A small image denoising model, trained from scratch.
Training: muon at rate 0.014, 6700 steps, batches of 64.
Rows from block 5, named by matrix and row number. Rows with one number belong to one channel. Each number is 128 + 32 x the weight over its row's rms, rounded and kept within 0 to 255. All counts start at 0. After the name is the row's rms in percent of the matrix's.
# convs0: first 3x3 conv (model.enc.2.1.convs.0.weight, 256x256x3x3), inputs 168-174, a 3x3 kernel for each
# convs1: second 3x3 conv (model.enc.2.1.convs.1.weight, 256x256x3x3, transposed), outputs 168-174, a 3x3 kernel for each
convs0.94 103 [107 157  98  88  95  26 150 130  97  57 115  95 139 136 141 132 140  76 136 137 114 115  89 111 140 119 118  76 116  79  94 126 126 109 130 120  87 100 122  42  69 114  75  86 114  88 105 117 117 190 154  81 120  84 153 159  92 112 118 154 115 140 147]
convs0.95 097 [124 127 119  88 106 184 195 140 188 111 104 102 142 120 163  90 191  96 113  91  98 177 149 130  85 106 105 121 101 104 169 218 174 150 149 203 113 107  71 138 176 173 142 164 240 117 152 117 145 131 110  81 134 104 109  94 139 141 148 177 163 146 103]
convs0.96 115 [ 94 154 163 151 136 131 135 127 157 112 177 153 110 131 102 138 148 134 137  80 117 112  87 113 129 153 171 144 174 168 176 129 158 118  94  95 171 143 141 149 107 170 126 122 141 102 122 138 119 140 118 118 130  97 137 125 139 148 135 101 161 149 126]
convs0.97 115 [127 146 117 126 120 127 138 121 168 126 153 140 165 157  84 100 125  80  92 156 123  89 152 127 116 126 164 133 121 100 153 137 139 132 146 147 160 139 143 173 108 100 144 143 117 121 134 128 124 141 132 130 137 136 144 137 110 143 139 146 153 121 126]
convs0.98 090 [180 120 146 175 156 140  94 165 145 120 146  86 200 127 124 100  91 127 147 125  86 135 163 120 152 148 118 119 101  76 131 128 149 177 188 136 141 122 129 145 140  91 128 106 155 132 154 159 143 159 137  70 191 136 135 136 166 154 128 126 170 116 136]
convs0.99 093 [118 157 121 128 105 171 205 137  97 145 100 141 116 161 122 117 207 109  97 134 108 137 112 154 169 171 112 152 195 110  87 160 143  99  93 191 151 124 120 116 107  72 126 100 101 123 153 134 135 128 139 143 123 124 155 152 129  81 131 157 146 134 104]
convs0.100 081 [137  62 139 195 114 164 130 109  83 137 139  77  59 127 120 132 150 106 130 109 109  81 109 127 142  94 106 157 110 127 145 171 110  65 129 107 120  86 101 116  93 127 145  74 127 124 144 137 172 140  58 148 164 106 140 156 150 149 140 133 132 132 127]
convs0.101 083 [140 107  86 148 174 176 127  81 142 131 125  79 116  67 156 111 129  99 176 123 176 132 154 144 129  87 146 109  60  93 121 112 152 127 110 158  85 132 112 129 134 149 106  80 117 150 130  98  98 146 135  87 130 122 136 121 112 117 120 168 128 125 126]
convs0.102 098 [124 127 110 121 204 110 114 101 114 166 100 139 154 108 103 143 170 140  90 146 132 133 150 128 130 134 113 149 108 138 151 106  69  93  87 111 120 139 141 150 135 159 137 142 131  91 125 119 135 141 126 183 142 108 126 127 156 105 121 146 147 104 166]
convs0.103 087 [ 98 144 188 142  87 106 123 110 143 148 121 118 201 131 164 182  80 133 124 129 108 174 107 130 167 122 117 144  94  96 126 128  76 163 183 147 143 177 152 190 125 148 114 161 125 125 118 101 105 138 173 131  95 148 129 148 153 128 117 128 113 130 127]
convs0.104 114 [121 126 109 164 115 121 133  92 116 109 128 115 149 134 136 136 115 148 121 134 154 100 125  96  87 144 124  75 125 114 120 103 203 165 129 117 136 110 110 127 125 153 114 100 154 100 137 136  91 127 155 143 139  98 141 122 111 120 118 103 144 181 130]
convs0.105 105 [ 88 143 140 114 104 166 117 151  77 150 113  73  86 119  88 143 143  81 120 117 125 134 137 120  99 123 128 107 119 122 164 115 126 169 179  91 101 122 114 138 129 147 116 132 132 142 134 108 109 130 129 149 157 176 152 153  96 134 131 128 147 135 100]
convs0.106 079 [140  70 140 150 128 131  94 179 104 118 138 139 112  75  95 135 119 151 182 134 117 186 132 153 128 133 153 137  81 115  70 120  74  86 163 129  98  87 101 151  92 118  80 101 170 132 140 142 139 112 115 159  88 121 177 171 163 144 154 131 207 165 109]
convs0.107 088 [ 96 169 108 155 105  73 138  71  98 150 121 158 115 135 152 121  86 153 112 150 107 140 146 118 156 143 115 110 162 119 117  82 143 118  96 130 123 160 108  80 113 112  89 120 124 125 140 149 127 128  95 160 116 115 149 119 114  92 118 137 137 146 142]
convs0.108 082 [169 133  95 182 150 185 152 138 165 143 160 125 225 115 134 171 119 116 141 127 104 126 129 135 132 100 172 154 121  98 142 164 162  82 178 128 142 109 141 103  94  91 121 102 140 111 106 132 159 154 153  97 116 101 108 118 105 109 120 150 133 143 184]
convs0.109 085 [138  91 118 118 137  73 103  97 139 112 129 118 152  98 114 113 139 186 138 128 117 101 158 149 152 159 119 128 123 151  88 162  73 201 140 153 104  96 118 121 106  93  87 131 119 125 142 128 162  97 110 135 161 115 150 142 146 169 143 134 177 122 165]
convs0.110 125 [114 136 142  99 150 138 123 150  99 189 175 111 107  61  93 113 153 120 115 125 133 127  99 142 151 145 122 129 135 111 147 123 132 115 132 149 140 118 128 131 184 133 158 135 124 131 125 129 160 141 139 142  89 105 121 141 150 121 120 150 131 116 115]
convs0.111 087 [126 150 128 120 109 121  97  99 140 147  86 104 101 154  87  42  91 167 111 146 124 124 129 117 153 100  90 104 132 122 110 146  93 134 177 121 150 109 128 152 150 132 166 102  98 130 125 119 166 124 141 137 131 110 121 101 121 146 129 111 142 148  99]
convs0.112 097 [144 155 166 127  81  84  66 119  77 137  94 151 113 121 128 117 172 120 132 110 119 155 108 122 137 155 152  96 120 120 128 192 109 108 105  94 137 115  98 118 147 145 145 137 141 178 108 142  94 104 125 117  87 116 113 138 131 120 129 137 147 174 128]
convs0.113 088 [106 103  93 160 156 142 131 144 102  82 142 142 139 159 148 116 136 139 114 149 112 120 190 109 113 160 105 145  98 160 114 108 167 138  77 191 157  79 112 142 142 108 120 152 123 138 133 125 148 132 117 129 114 137 103 140  70 165 119  62 109  89  90]
convs0.114 085 [136 139 116 113 175 119 137 134 122 151 184 126 155 139  75 126 152  94 124 126 101  88 134 132 112 117 133 190 143 167 159 141 128 125 103 176 158 135 166 145 143 101 101 180 111 140 134 122 141 110 120 131 137 163 135 151 158 142 150 117 100  81 126]
convs0.115 073 [133 110 155 168 111 171 150 132 125 112 145 123  62 124 110 179 151 109 195 150 117 142 160 104 137 131 111 111 143  87 103  80 133 198 168 122 130  74  77 162 107 152  95  83  70 121 124 142 172 160 119 106 130 117 147 109 102 143 141 151 146 166 160]
convs0.116 101 [147 140 132 116  81  78 125 143 123  90  68 129 133 105 104 134  96 106 155 118 147 101 114 123 115 135 119 133 147  95  96 183 117 118 162 101 122 121 113 149 114 155  95 140 166 129 128 119 117 160 142 121 119 172 113  92 162 110 131 129 120 141  95]
convs0.117 089 [125 138 120 176 128 124 142  96 107  88 124 174  83 128 110 144 200 184 133 108 154 177 133 140 122 108 116 168 160 128 129 174 189 153  87 137 143  82  97 134  97 124 117  96 130  88 129 129 111 117 131 130 116  96 148 111  96  88  95 130 153  90 135]
convs0.118 097 [169 125 129 134 117 171  94 104 133 136 169 159 158 143 137 100  99 161 124 133 130 107  67 103 132 113 127 170  92 151 129 121 151 134  97 135 135 139 122 117 112 103 147 175 156 152 164 126 121 110 121 152  96 121  87 113 131 118 141 106 170 135 135]
convs0.119 099 [145 131 150 128 132  97 168 105 139 130 130  63 121 114 145 138  86  99 126 124 129 145 130 147 130 135 147  83 135 130 151 122 183 137 146  81 135 132 126 121 107 124  98 121  96 133 118  82 152 113 155 170 127 151  90 109 122 134 103 146 109 130 133]
convs0.120 116 [164 105 137 156 128 134  98 132 140  90 124 130 118 121 141 145  82 123 131 105 109 148 138 103 122 153 111 117  93 147 142 129 177 162 127 130  92 117 117 105 120 130 100 122 135 160 132 147 134 113 161 154 110 157 129 105 126 129 150 118 131 129 105]
convs0.121 089 [163 127 177 116 145 104 145 118 136 101 114 106 141 125  67 140 138 117 114 151 111 120 108 135 127 115 128 133  96 124 154  88 121 100  76  91 158 142 132  79 101 122  95  90 115 109  93 143 141 116 143 141 108 163 114 186 143 114 110 157 105 140 119]
convs0.122 109 [166  97 128 128 138 118 159 166 125 107 127 116 161 157 122 124 142 130 145 135 145 136 136  96 139  99 103  80 119 109 133 161 130 153 165 152 110 131 105 124 146 132 153 163 183 130 152 139 109 113 137 140 142 127 137 137 175 107 121 143 138 137 130]
convs0.123 091 [161 162 178 154 205 111 145 136  95 110 138 140 110 171 115 113 143 126 154 127 123 130 136 146 132 162 104 166 104 120 114  79 170 109 135 191 124 138 163 126 163 118 141 132 128 185 141 131  87 146 148  95 117 134  93 139 141 119 173 125  70 154 151]
convs0.124 087 [166 163  90 105  58 137 124 156 129 191 128 101  79 158 101 121 124 163 112 141 164 130 151 171 143 134 131 170 111 109 142 177 144 109 155 135 142  96 134 130 144 153 133 131 121 123 107 161 143 169 156 122 163 138 126 139 127 145 126 165 133 135 134]
convs0.125 087 [141 146 140 152 148 118 137 143 163 127 109  89 130 120 119 100  83 139 129 147 188 113 118 140 102 128 119 106 100 115 176 170 119 140 142 120  59 148 126 125  88  69 121  75  94 143  83 125 135 115 135 130 107 133 108 148 138 140 168 117  96 113  89]
convs0.126 099 [128 137  80  79  72 128 136 119 151 162 125 132 151 148 122 217 110  67 143 139 156 120 115 133 128 124 140 119 134 119 133 158 150 139 118 146 171 157 150 138 122 125 144 138 103  87 103  96  99 151 130 117 104 120 145 116 135 179 111 137 123  90 117]
convs0.127 085 [105 118 176 116 148 177 121 115 136 109 122  95  99 188 171 126 204 115 139 109 128  98 108 108 146 110 143 157 105 136 137 186  67 102 127 150 178 134 154  99 147 134  81  77  83 152 136 154 144 140 107 119 113 152 126 118 112  88 131  86 142 140 129]
convs0.128 100 [164  58  92 141 104  82 138  96 205  15 135 162 102 101  95 220 187 165 108  95  86  96 145  89 131 160  82 140 152 216 134 174 108  77 209 152 107  98 134 110 125  74 140 148 175 127 171 168 130 120 109 158 156 120 140 130 142 110 138 139 143 107 119]
convs0.129 109 [110  44  74  92  78  89 146 128 130 107  81  62 118 106  94 127 249 254 107 164 157  94 141  99 110 123 139 223 129  75 124 183 134 108 255 233 134 129 123 117 122 121  83  78  96 118 125 144  99 122 143 125 125 159 178 168 127 142 149 128 114 100 126]
convs0.130 102 [ 52 143 120 105 162 185 178 123  81 227 107 144 122  80 136 118 147 154 153 108 114 125 141 132  68  93 119  84 134 113 109  97 127  57  95 126 118 148 217 164 164 101  85 164 192 108 122 133 152 152 138 107 123 143 188 152 118 141 119 119 106 106 146]
convs0.131 098 [ 42 111  99 120 174 151 125 144 162  97 188 177 104 124 158 149 169 102 156 138 123 141 112 110 133 140  87 112  94 117 120  98 122 184 136 152  86 126 101  87  91 103 128 102 105 104 109 178 167 144 139  63 127 133 125 127 128 159 161 182 121 154 140]
convs0.132 096 [157 116 138 226 129 172  83  98 135 128 176 105 176 126 137 103 106  58 129 135 103 125 130 142 171 167 179  77 101 101 118 159  77 107 114 122 132 138 109 118 141 119 129  81 149  94 112 106 150 117 124 138 134 110 123 117 141 122 146 151 129 190 150]
convs0.133 103 [ 78 126  91  52  77 114 119 109 148 167 147 110 150 135 164 174  93 107 163  84 101  82 137 142 120 152 158  95 117  70 118  99  75 130 153 142 121 162 123  45  69   0  79 104 125  97 120 116 119 117 120 124 127  99 128 141 117  98 155 130 111 113  99]
convs0.134 098 [189 108 131 110 151 130  81  94  58 117 117 121 154 100 130 147 135 145  93 153 157  83 120  89 140 141 110 111  60 118 109  90 149 122 129 152  47  98 149  79  60  73 136 133 165  80 111 145 112 127 138  89  85 176 122 134  81 152 149 142 162 148 132]
convs0.135 102 [ 69 124 142 126 222 153  14 131 113 143 113  97 172 138 135 181  89 183 142 127 149 201 144 122  97 124 141 170 192  72 169 200 192 116 158 101 165  88 158 147 107 151 114 127 126 115 117 156 122 123 147 208 135 142 123 183 128 182 139 127 138 130  92]
convs0.136 111 [157 167 170 105 120 133 106 137 144 119 117 157 158  21  67  82 153 146 111 156  98 119  78 147 128 126 102 176 189 160 110 164  99 146 123 130 110 122 113  80 111 115 118  99 126 142 133 137 112 128 176 169 114 119  99 124 115  97 134 112 155 132 143]
convs0.137 098 [139 145  78  95 130  80  39 151  80 126 117  88  66 118 149 117  73 119 148 175 153 124 143 136 135 141 160 153 119  61 123 150 109 160 178 170 122 181 173 112 142  89 112 162 152 159 128 176  79 159 123 139 111  83 156 149 112  97 130 122 169 118 125]
convs0.138 095 [200 116 214 120 102 156 142  92  88  99 150 118 150 139 206 129 104  56  70 114 149 116 138 131  94 155 172 135 108 135 125 159 175  51 123 136 113 129 104 167 154 114  56  81  98 116 129 151 119 135 140 135 134  79 135 121 143 129 154 134 148 137  89]
convs0.139 101 [134 147 111  87 115 111 111 102  67  95 101  88 156  77  82 106 123 132 141  79  73 120 120  90 159 129 143 104  90  55 135 108  79 136 107 108 156  88 114 153 107 130 104 138 122 173 133 163 148 137 153 109 132 167 126 114 156 138 118 154 149 162 133]
convs0.140 102 [192 193 175 179 131 180 165  88  93 187 196 175 153 214 188 131 169 171 164 144 163 142 139 157 105 102 120 157 152 124 138  80 107 189 137  78  92 166  95 163 126 178 157 126 181  75 133 139 116  99  66  83 113 116 109 107 142 123 166 156 135 146 140]
convs0.141 094 [163 162  86 126 121 135 145  99  95  80 197 122 118 129 117 112 158 223 164 160 179 103 128 131 118 152 143  96 135 219 103 108 233 124 121 158 129 108  90 103 141 123  98  96 114 157 119 124 157 170 175  95 107 149  91 126 149 121  97  84 107 116 146]
convs0.142 095 [ 80 130 203 109  52 144 128  47 103 149 159 207 168 110 201 182  96 153 189 125 146 158 135 158 191 148 158 108 149 155 102 155 104  92 193 116 118 111  63 139 138 165  99 154 108 124 134 130 105 123 120 105 146 137 136 130 133 140 143 138 161 146 151]
convs0.143 099 [114 134 144 165 133 138 120 136  87 173 121 139 121  78  53  73  75  17 146 109 158 141 102  93 169 103 112 120 131 134  66 155  92  44 101 109  98 133 151 165 184 192  85 160 129 156 137 132 138 116 142 159 151 139 181 113 142 148 103 119 145 125  95]
convs0.144 102 [142 158 143  61 201 107  91 168 115 152 148 157 158 146  61 116  98  94 120 114 118 120 112 104 119 119  88 156 186 129 124 110  21  75 149  66 146 113 153 149  94 138  85  89  91 150  98 108 157  91 121 138 155  96 105 134 168 150 135 109 121 104 122]
convs0.145 109 [119 105 143 100 100 136 123 144 210 167  95 112 147 148  77  83 113 151 155 149 145  73 100 150 128  98 149 106 146  73  98 116 139 140 113 114 156 129 203 106 112 126  97 129 114 139 153 131 144 134 145 146 120 126 106 127 132 151 141  77 155 164 128]
convs0.146 114 [118 103 146 116 109 120 153  95  67 175 111 126 125 215 173  90 126 159 126 152 160 130 120 103 138 106 106 122  76 109  95  94 154 134 115 147  93 114 121 100 176 234  97 154 142 123 117 156 111  87 156 127 121  99 167 143 128 122 140 139  82  87 121]
convs1.94 114 [105 107 116 127 147 115 111 134 117 161 113 134 149 124 163 158 138 163 201 115 105 248 104 113 151  79  61 113  96 153 135 104 118 130 136 116 159 135 128 140 132 148 172  91  85 120 104 126 110 107 143 140 136 140 132 115 125 192 131  89 158 157 141]
convs1.95 079 [ 91 125 130 111  92  67 126 148  96 126 141 161 150 128 122 174 164 137 172 144 151 173 155 136 237 193 202 113 100 124  72 111 132 117 142 143  80 123 141  91 145 150 123 159 122 163 169 180 134 136 204 104 146 166 143 112 190  79  92  93 119 144  81]
convs1.96 074 [138 166 192 142 202 202 148 193 179 175 125 118 174 139 186 110 116 169  81 117 129 127 170 145 151 157 127 132 159 170 145 169 158 153 132 148 122 122 111 118 176 137  99 157 148 124 128 132 144 121 115 158 130 116 103  93 130 116 143 120  90  49 104]
convs1.97 080 [140 146 187 157  91 165 136 101 118 141 172 181 149 105 158 102 124 149  73  79  56 131 128  86 126 104 112 130 173 192 159 130 175 136 111 147 147 157 163 140 155 134 137 104  83 190 115 108 193  99 103 138 145  78 116 149 158  99 102  93 143  68 116]
convs1.98 094 [148 126 144 160 139 140 169 164 136 147 143 179 157 134 167 129 126 110 126  83  87 176  93 101 178 133 135 131 103 128 145  98 107 125 110  65 101 145 120 138 154 130 133 138 135 129 132 136 111 142 139 121 162 141 130 151 150  85 162 175 120 152 194]
convs1.99 091 [163 144 126  89 173 141 133 154 148 177 104 125 152 145 152 124 122 132 142 148 150 106  98 120 142  96 118 115 111 143 103 111 140 131 109 135 135 134 138 156 153 114 102 131 124 163 149 124 163 115 146 130 117 144 203  77 116 227 157 106 143 171 163]
convs1.100 070 [142 131 136 146 159 120 178 143 189 174 144 159 108 123 177 130 127 133 172 153 183 135 126 166 172 149 166 170 135 123 133 130 134 137 131 124 121 140 127  95 119 100 135 138 117 175 156 126 117 116 164  95 106 108 149 142 120 116 232 157 122 151 147]
convs1.101 074 [139 131 134 110  86 125 163 156 142 147 125 166 172 139 176 129 115 111 152 148 164 124 112 161 140 127 123 171 123 163 100 115 150 136  94 136 127 121 170 138 134 152 133 137 156 143 120  68 141 147 121 133 125  76 194 142 137 164 222 147 127 174 155]
convs1.102 126 [161 148 116 196 122 124 169 146 141 158 122 137 158 143 133 136 126 108 150  92 116 148  92 134 167  76 115 136 117 110 136  84 140 136 109  91 116 147 108 149 151 138 145 140 117 129 138 114 103 106 119  79 133 111 126 183 110 122 185 174 114 146 169]
convs1.103 097 [116 123 130 143 107 148 168 126 158 157 154 134 146 147 145 127 120 125 107 115 185 103 117 128 103 133 111 148 128 126 127 110 127 138 122 121 105 116 131 115  88 116 145 135 113 125 130 106 124 160  84 130 119  84 152 144 176 187 248 134 128 167 199]
convs1.104 113 [ 86 156 109 139 172 170 117 133 141  87 137 115 134 124 116 110 125 133  96 139 125 121 145 109 133 128 129  88 116 144  93 130 153 110 121 148 135 102 126 116 131 151 122 144 133 145 133 186 144 108 147 129 109 115 121 136 136 193  76 175 207 186 125]
convs1.105 092 [129 145 129 161 159 159 168 161 183 173 155 152 121 138 122 120 120 125 128 141 138 164 124 154 147 167 150 125 134 157 118  98 103 116 127 122 147 142 119 118 137 168 174 150 133 114 140 123 121 142 110 130 119 139 136 178 115 117 192 255 126 142 123]
convs1.106 062 [202 110 174 156 137 148 143 107 172 143 126 138 134 134 144 116 137 127 172 126  84 125  89  93 159 136  97 118 148  89  85 110 132 104 113 119  75 101 132  88 138  94 109 129  99 146 166 158 144 130 179 103 128 135 120 120 174 120 210 109 195 143 174]
convs1.107 073 [ 84 100  97 143 126 137 114 111 167 132 143 125 128 110 107 102 123 117 110 131 127 159 154 142 151 133 149 105 142 145 118 122 135 110 150 154 145 122 149 142 136 161 128 139 112 159 129 188 169 125 116 160 154 162  94 137 135 178  93 145 123 165 102]
convs1.108 081 [ 80 119 118 120  96 129 157 162 137 195 132 147 137 142 124 139 101 113 127 167 159 127 108 147  74  97 116 138 123 139 113 131 156 121 137 128 128 125 150 124 152 130 146 135 148 106 100 136 159 133 121 131 111 103 146 137 120 189 255 177 180 172 149]
convs1.109 071 [108 130 139 117 132 149 135 152 140 156 112 158 134  97 146 145 111 117 106 128 112 118 143 139 134 138 135 160 174 168  96 139 143 122 122 132 139 129 159 135 135 129 121 148 142 148 109 137 121 155 143  84 132 147 137 106 101 144 124 112 142 144 107]
convs1.110 078 [109 123 137 157 106 148 111 121 155 120 145 143  98 100 156 120  88 113 103 139 141 121 105 133 164 133 139 149 188 187 127 133 159 136 121 113 168 139 120 159 109 125 129 119 113 145  80 127 185 131  92 136 138 120 182 144 154 177 221 185 143 116 150]
convs1.111 081 [ 94  83 103 139 141 101 112 166 136 145 169 170 149 161 157 116 119 108 115 118 136 152 128 164 125 145 131 207 171 137 143 132 142 114 136 125 130 122 134  88  91 101 127 109 103 115 100 137 136 148 104 121  88 109 152 138  96 173 203 162 152 186 166]
convs1.112 082 [107 144 127  74 137 150 108 113 132 117 124 137 130 154 141 151 127 128 123  88 142 115 168 136 116 128 131 176 131 121 124 137 147 130 150 161  98 106 119 118 112 128 112 131 105 176 149 168 154 111 134 152 163 137 132 132 165 114 169 112 187 229 176]
convs1.113 074 [112 108 171 128 150 150 118 187 174 107 125 152 158 153 125 119 117 149 118 165 144 127 117 145 111 147 142 120 106 150 138 103 133 124 120 129 144 151 174 147 141 109 141 129 129 106  88 161 150 120 142 155 124 140 187 137 112 233 150 130 193 165 151]
convs1.114 069 [ 78 140 155 113 146 142 121 162 173 175 154 126 133 122 125 141 121 112 132 143 127 115 146 162  97 146 139 127 120 109 137 111 154 134 110 127 132 128 155 156 155 151 123 147 154 110 111 131 136 103 123 102 100  94 165 125 154 116 157 112 142 127 133]
convs1.115 058 [181 148 161 150 128 109 129 187 170 182 148 181 162 111 153 169 140 131  95 112 178 113 123 175 122 133 145 120 130 144 117 130 153  98 130 127 117 145 134 133 169 136 137 153 120 197 135 154 157 168 130 110 110 129  96  82 116 156 158 137 156 122 147]
convs1.116 090 [161 117 167 122 153 128 129 134 149 174 119 140 122 119 166 133 114 113 133 146 101 141 131 108 128  81 113 136 164 173 126 109 161 128 124 108 132 109 158 147 136 161 119 158 129 171 116 114 139 116 134 129 147 134 189  65 141 141 134  63 152 163 139]
convs1.117 076 [132 107 102 117 174 164 146 125 138 126 100 142 146 165 129 131 106 156 137 124 138 130 139 114 141 132 139 181 137 154 114 116 152 136 124 123 119 121 151 125 129 107 124 122 119 141 125 133 160 139  80 132 125 125 142 106 141 193 238 184 154 181 123]
convs1.118 082 [131 128 125 127 148 142 182 105 145 121 116 147 166 135 137 158 123 162 112 106 141  88 110 185 113  84 146 181 126 126 130 128 137 154 114 108 108 115  99 129 125 119 113 112  81 147 147 145 138 123 118 142 165 130 138 120 142 166 167 132 164 205 215]
convs1.119 103 [109 109 125 158 143 140 139 117 134 140 170 153 147 174 124 112 131 153  94 118 134 151 131 132 107 159 135 126 124 171 138 128 122 110 128 141 130 119 134 115 115 139 120 137 130 143 124 149 112 107 117 154 128 142 103 172 122 180 169 186 173 193 146]
convs1.120 074 [142 174 106 132 186 157 120 188 168 181 104 101 146 122 125 150 129 138 179 153 156 152 108 122 146 137 120 134 121 108 103  91  83  87  93 116 174 165 128 146 131 141 117 112 141 167 157 122 121 144 161 119 138 126 162 109 144 184  82 149 137 121 137]
convs1.121 068 [133 166 102 154 182 128 130 129 133  99  83 123 165 145 147 118 132 139 129  84 137 133 113 151 130 119 145 161 141 144 133 129 141 128 121 134 164 169 126 110 115 143 146 111  89 154 137 189 159 136 197 174 169 152  89 152 114 153 153 140 161 166 141]
convs1.122 069 [ 97 169 182 105 157 166 152 193 137 131 205 174  97 122 115 114 165 122 159 146 159 151 211 165 145 181 115 148 182 163 129 144 118 130 134 120 143 163 147 149 126 125  97 117 116 158 168 121 122 142 136 128 101 115 146 203 112 110 121 101 166 144 126]
convs1.123 080 [142 103  99 134 148 140 128 135 176 114 138 127 126 145 131 124 102 130 142 151 171 157 152 167 131 101 137 107 108 131 112 137 119 121 119 106 128 124 155 116 107 127 124 116 144 116 123 128 137 131  90 111  98 118 161 179  82 224 130 108 157 176 136]
convs1.124 074 [162 118 127 116 126 119 110 121 110 119  85 129 123  98 103 166 138 110 113 116  82  88 154 163 108 135 164 176 143 171 113 126 113 132 120 142 168 153 130 144 138 118 106 123 131 171 106 122 122 148 134 141 128 137 136 125 138 112 131 109 137 157 160]
convs1.125 068 [104 148 125 100  92 116 152 124 155 163 137 156 125 169 179 124 132 114 134 149 171 150 165 177 142 124 124 131 162 157  87 104 129 107 121 100  98 133 108 137 133 101 144 156 132 123  99 145 149 176 168 110 134 122 146 132 138 127 214 135 131 132 149]
convs1.126 075 [163 167 182 153 217 228 167 156 147 150 200 183 125 149 149 128  96 100 137 131 170 148 141 171  92 146 142 141 182 173 152 155 144 117 145 137 120 131 131 140 139 136 100 104 149 126  96 127 170 144 133 126 106  96 124 158 125 145  88 110 118  95  94]
convs1.127 074 [152 164 151 144 139 138 155 184 158 161 144 117 155 151 152 128 130 142 127 106 139 105 132 123 134 143  91 151 156 149 113  94 129 127 101 121 116 124 110 144 151  98 124 159 138 128 116  97 137  72 121 119 127 117 164 139 147 164 227 143 114 130 137]
convs1.128 076 [155 160 130 141 192 162 150 148 172 108  76 145 191  92 146 122 126 205 129 101 118 152  85 115 118 130  89 112  92 123 107 107 118 104  94 125  90 108  95  96 136 105 122  98  94 139 104 168 120 178 169 126 170 145  97 115  82 129 135 217  99  95 124]
convs1.129 124 [140 135 153 118  76 126 108 126 111 106 100 154 162 210 160 165 229 175 163 149 115 139 171 152  93 127 145  86  99 106 124 105  87 155  91  34 155 158 115 131  90 108 140  93 109  99 206 117  92 162  77 147 150 105 120  92  87  99  66  82  88 102 111]
convs1.130 077 [ 86 104 111 108 106 193 121 115 168 104  41 125 101 113 120 113 125 146 143 162  95 149 119 103 153 163 163 123  95 140  90  75 143 113  80 145  98  96 129 103 100 164 163 179 170 180 217 163 121 160 116 146 141  71 131 138 116 103 196 132 103  97  84]
convs1.131 098 [132 118  50 150 103 142 155 161 167 166 123  33 121 155 135  99 126 163 129 135 131 171 120 130 111  65  32 152 143 137 195 156 110 144 150 117 180 128  75  84  67 100 109  79 101  89  98 176 153  94 191 147 173 212 138 143 146 170 149 146 187 141 132]
convs1.132 065 [104  81 107 134 104  89 108  75 111 184 175 151 158 152 157  99 155 152 142 170 144 186 156  91 127 139 113 153 110 141 138 111 107 160 132 115  73 128 148 111 150 146 166 186 118 100 166 177 222 160 126 176 164 136 146 180 141 110 213 148 134 167 117]
convs1.133 112 [130  35 132 123  78 114 134  61  77 127 166 134 127  99 173 152 141 126 141 148 167 146 133  98 187 155 105 148 125 139 155 137 152  99 130 160 121 140 176 130 165 144  61 116  85  65 146 142 110 126 153 185 216 165 156 192 121 162 156 129 171 164 146]
convs1.134 072 [131 147 135 106 134 162 144 119 130  98 117 138 161 104 112 148 133 118 147  77  69 193  83  93 200  78 118 106 176 121 129 185 131 133 171 143 115  71  83  42 110  82 105 130 119 109 148 138 144 149 104 158 112 148  94 124 134 165  73 156 148 107 116]
convs1.135 077 [150  88  70 115 156 119 123 142 158  87 116 123 122 142 102 102 107  96 122 185  68 108 150  70  51  89  97 140 155 125 130 114 140 139 123 128 145 152 108 104 105 133 121 142 122 112  99 106 121  91 151 118 119  91 124 160  76 127 101 158 123 126  81]
convs1.136 101 [105 137 127 101 137 124 112 120 106  90 129  88 134 106  83 129 133 139 110 141  75  86 124 152 130 153 117 115 104 134 119 115 122 108 118 123 122  97 144 131 148 126 127  94 113 185 115 119 126  53 125 131 104 108 112 105 137 151 162 137 105  88 148]
convs1.137 089 [126 159 209 153 127 185 177 120 126 140 168 152 115 115  95 131 138 154 124 151 154 215 203 154 150 152 188  78 154 118 115 140 124 169 163 133 136 138 130 163 124 152 111 122 136 101 135  93 118 121 102 167  90 158 104 130  61  91  63  59 101 107  16]
convs1.138 104 [116 133  91 175 127  88 130 130 123  84 161 117  91  64 123 146 124 157 152 108  98 107 100 141 133 117 143 100 115 121  89  94 125 147  76  94 141 161 219  75 119 132 122 132 116 183 161 123 139 131 148 150 120 186 115 162 179  85 135 112  66 102 107]
convs1.139 085 [134 111 156 162 112  92 114  97  93  84 177 158 139 108 132  82 109 173 117  70  57 125  53  93 148 106 132 137  95 134 164 145 134 163 129 123 110 117 140 130 118  75 142 107 124 117 105  98 175 118 139 111 139 123 106 140 115  74 110 112 110 142 116]
convs1.140 067 [ 72 148 186  75  88 130 159 205 168 106 104 148  87  83 119  96  69  80 117  97 112 143 122 152  80  90 141  94 120 103 108 128 126 128 122 128  63 118 124  98 103 104  90  94 137  99 148 104 126 143  77 132 119  62 153 144  84 134 151 128 105 124 164]
convs1.141 084 [140 119 129 121 148 127 174  80 130 115  95 155 172 163 136 114 187 174 109 112 186 111 112 119 109 103 132 131 159 150  95 160 150 194 165 141 114 111 104 126 100  69 168 194 119  99 162 130 126 110 136 133 144  79 119 119 160 124 120 147 141 152 199]
convs1.142 093 [156 142 165  93 121 161  81  96 118 121  68 125 148 110 127 149 158 145  93 139 127  99  90 136 100 117 126 112 121 153 112 141 175 125 158 189  77 114 137  69 144 164 107 132 141 143 109  68 114 119 125  45 130  99 124 115  97 128 105  89 120 153  87]
convs1.143 116 [ 57  73 158  33 121 117  61 171 125 116 152 148 116 144 148 114  94  93 169 109 120 124 130 112  59 141 110  98 114 160 119 122 142 100 116 156 143 115 153 116 139 115  50 157 121 152  87 113 156 194 174 153 138 103 145 124 148 169 123 127 125 110 175]
convs1.144 080 [123 101 123 103  92  96 102  96 136 178 173 130 125 125 126 130 126 126 113  66 134 105 130  92 116 133 133 149 114 103 163 127 123 103 106 123  82 100 106  83 123  88  80 139 174 123 142  96 111 173 135 131 106 161 114 119 179 118  64 111 121 111 126]
convs1.145 135 [ 77 153 126 154 158 128 163 138 220 137 151 114 190 144 103 107 125 105 129  89  75 133 102  91  96  95 117 112 133 149 120 123 145 146 115 134  83 107 140 164 141  95 160 176 123 141 165 152  83 107  77 176 123  88 118 125  96 121 135 127 162 149 149]
convs1.146 140 [132 158 109 122 117 122  98 116 162 180 147 156 156 168 150  93 169 116 164 145 114 117  98 133 101 135 183 114 136 142 121 105 133 113 114 122 137 120 109  65  72 129 148  99 131 141  85 132 150 155 184 116  99 121 137 121 135 184 136  66 169  71 126]